config.toml
model = "image flow-matching model"
conditioning = "none"
mlp_ratio = 6
head_dim = 64
positions = "learned"
optimizer = "soap"
beta2 = 0.999
beta1 = 0.95
eps = 1e-08
max_precond_dim = 1536
one_sided = false
magnitude_pruning = 0.5
batch_size = 128
epochs = 51.9
final_lr_fraction = 0.05
Rows from block 4, named by matrix and row number. Rows with one number belong to one neuron. Each number is 128 + 32 x the weight over its row's rms, rounded and kept within 0 to 255. All counts start at 0. Numbers have three digits each. After the name is the row's rms in percent of the matrix's.
# fc1: MLP up (model.blocks.4.mlp.fc1.weight, 768x128), inputs 0-127
# fc2: MLP down (model.blocks.4.mlp.fc2.weight, 128x768, transposed), outputs 0-127
fc1.621 093:128128094128116128128162164101128070128128112053223091128172157128220128128128124128128159061183085102159128163128128128128128128128128128128128128128148186128089087148022128108137128065106074108143167128189128099128176117082098128078128128128128128123128144101111128166100128128091151114128128128176113128099128128233148140160165128135128128144149120020107159112128150090086128098117
fc2.621 105:128128128087131128128122128160060128154185128145128128128128128128000110128128128128142043202162192128128128120128128164139178124144128128128128138128108105128128128128128128202161145128128140128100038090128086128128128128128128128131170128128128093097145128118128128041135128177128128128128128171139128168128164128059128150128128112128128163139128157203081155148128104128091133000128
fc1.622 106:107128128128128090173128128128128079160164128144128088128128083158076105128128098062142141128178128128128128171089128128103157128134128128128183128128128128173142113128128128128160097128128106096169049067128128128128072170128185162049184128160112205128084128128162151162090082063089128042193128160128162128128160146084209128175128128137128128128103128128155128128128128234086128147128
fc2.622 067:128128166128128067161128128128128145201166083128152128195131128128128194128154128128108128044198128128128128128122128105192143145131182128128073128092152031092128141158128079128128175065128073097151237148128128128217162128128128095128128128156128128145128128128128128128128128128128128128127164116065128128130174114037128128103128162128128128128128128165128182128128128067128128207128
fc1.623 066:128128180128170085128128126155128088128158085128023128045140128128128128128128128151128128128128128066128128128142133128142128128128128128128128128063128069145128091128128128128128103128235128128058128128018146128128116128055128139071128128128099062109106128235128188128164128153149167093128128128128207067128128128082208128128128128147084115128145128128128128128128128128169128128128
fc2.623 102:128048128150128151128130069128128178128128135128166128158128098128209128128128128068110004080136132061107128131102128128128128092128088128128128128128128128128128226071128128085128108128168113115128169128163128128128128098128128045128064128192128174122215119186100145176109103128094128119183128101073154136128128145128128077128128128128175128128077128128128101128151128162128138059128
fc1.624 110:152128087128128128086129128128090128128128128128167159128145128128255128079167128173130100132097128128145128098132059084133128142128141138128098128142128128172151101144162128128142128128128128153093033208128128072109186128128128128128128143161128066128128128128128116124125128096133128128088128128113128077128237128208218128086128128150128128113128136040210128128125128128128128199128
fc2.624 061:128128130128049128128064128053158163128121128255128128142165128128128128128189117152128128149128128125121106062128128090128034128125109128113141128128153128128086128068128128128128128128128128128128188128128128128128128156155127128128128052123198177128077128128085163128068128100181128128133149128091132128167185128245128128171128138128128128128128128128235128100117113128128106128128
fc1.625 058:128128128128128128174128071128119128128128128128128128128055179128063096128125128128128128128128128191128128151128127128128128181128091166150208229128098159223094148174104128128128128181128128128128181078128124128128128148128043029176128128057128128083128128128079128181113167128128128128128128115128128205077128128128128128178106092128128165128128128128128128128175191104061128166162
fc2.625 087:082167174128128128188120128128060128133162128077128079128128118128168157128128128128128082128179073226128128128128128129128128031074137188128191130128128128039128104183128103163128128128083128128138128142128128128128164128203230152150182115128128128128128097128045128128128057128179128145088128092128128084128087166128128128089128105128128153117128092093128143128147098128152128179128
fc1.626 069:092201128130128129207128062128159128074128169153128179128128128194128128128076128128169187128170159128128128173128179184140128128064073095147128090128160136128128163128128128178128128129102157122101128128128085128128128144128095128128177128128192128128179175182154128128150128128235128128128086128184128066128167128110128121128128128089107167128128128128043128128060165174179128116183
fc2.626 072:090078128128128128163128155128128128024128108128148128181128128175128154064128128128128196041192108078098162128155128128128128128128157128081128128128128128128128128128203128092128106170128128128128255122133118128128128128170130128128061128128128128128060139128132180128108128128128104128128128128128024128128185128128109086128128219086168176141130128093128165128107128152128146103128
fc1.627 098:061174128145128083090168069164128112128147098080062188128128082128128128116128124128128151128128183128128159128128093187095128128102088128110135128128128128128128178128064128097076151163119147106128143121096146184128128128128171079096151174158231128169128128128128128177184121213128128128128050128182116128128170128077092197128128128128128128128097128051101128128128128094128128202082
fc2.627 097:128128139125052128128128128128098155134128128128128128093100109152223128152128121128128128128135050091128099128070128101128128128082128122128128136128178100167145190128128128064101128128101148128128128000128175128128132128128128128128121103108128181130128128130128128128163147128128128183149128120128128063128023128160116128108128184128104128128088160019128095128128146128117128128128
fc1.628 110:128128188185102128146128139128128144128128146195113128128106157128184128128110105097128164099130068128084128128128171075164099128153128216189110128177128199181100128078128151128128073095128077092128074159077128098096128195128081128099128039128075128163128102100116128069075128100105147128148167128073128120086128128217152128128167136128130128128104176128166165128128164100128128128147
fc2.628 064:128128128114088128075128128128136150150128069070150089128128186067068128128134170128128128077128128128137114089115128128131087128083128155128128110128128077076128128109128173128128128128128128101128198128178137128193128114128165088128091091128128088128128128128128128255057128128140128128153128128084128128163174128195088128128157151161128128161128127062161128089097104128128128081128
fc1.629 097:128106128128128140128128128128176128112079128205062167128128128176128128093123128188128128252050128128128075128128128151128106128128153128128128128128146025177128128128180128186128161184139128128078128128080128177128096128128128120128111179104186128175175128128100128128128128155171144127128128161128128128170128084096128057054128181133128097128128187093062128128128128128190128105128
fc2.629 096:219129114152128095128075106128215128128128182128128083149128128128128084099122101170128128128128062128098068128095155154155128128082095172066128131128128128128113128128128151087128080128150102101128128073128095163128128194128149128152064153128164128114128174158094184085152023128116144128137226155128169142128196145188128128156128128128128128128128128128128099089111120128128106034128
fc1.630 150:128166190137155128143171120149062160128094077202050221104102128156115139107117128128142188141113128128128158164128128171130141128128108175128160128120159096128128144128156128072128128158128115073128079130071128135168128197124114107093128067128193128169128121116128128036079128164098168154145097158128109112128173164196128129160128140139095128103084183184157153083159142128128128096158
fc2.630 146:140128108128150128128152141136128053128128120207034180106128087177128162114093128101163128207123128140128154128151128098128128167149128128128128157163091128128140145128077098128128128128114128166110057163128150128111128185118084138135095146141063167158088155128131128020174118115134128161085085148174128128091043128039140128107119105140096094107145128128060136199144128128115167146128
fc1.631 070:128166122128128128128128128128128136128128128128128234128155096128119128128128128128190085128128128116173128128128070173128086128146245180077128141087128128128128149139117095096128128173162063136153128128000128128128168128128128128128128091128154205128045128128190063128162142128177104128128143185185077128128109182115128128097128085068128128128128128128128100128110128128189128128111
fc2.631 081:082172128128093145128128128128097128137128091128128187147128128128128070128144128128128128089150134128024128128100061128128115128128076148146086114096187128128148240062082128128128122128185080216155128111187192143136132128128128128175128128128128128173239150128128058161128128085128128161128182128196128128128093116103174128064128135128181128128128128096128126132128132128128140128128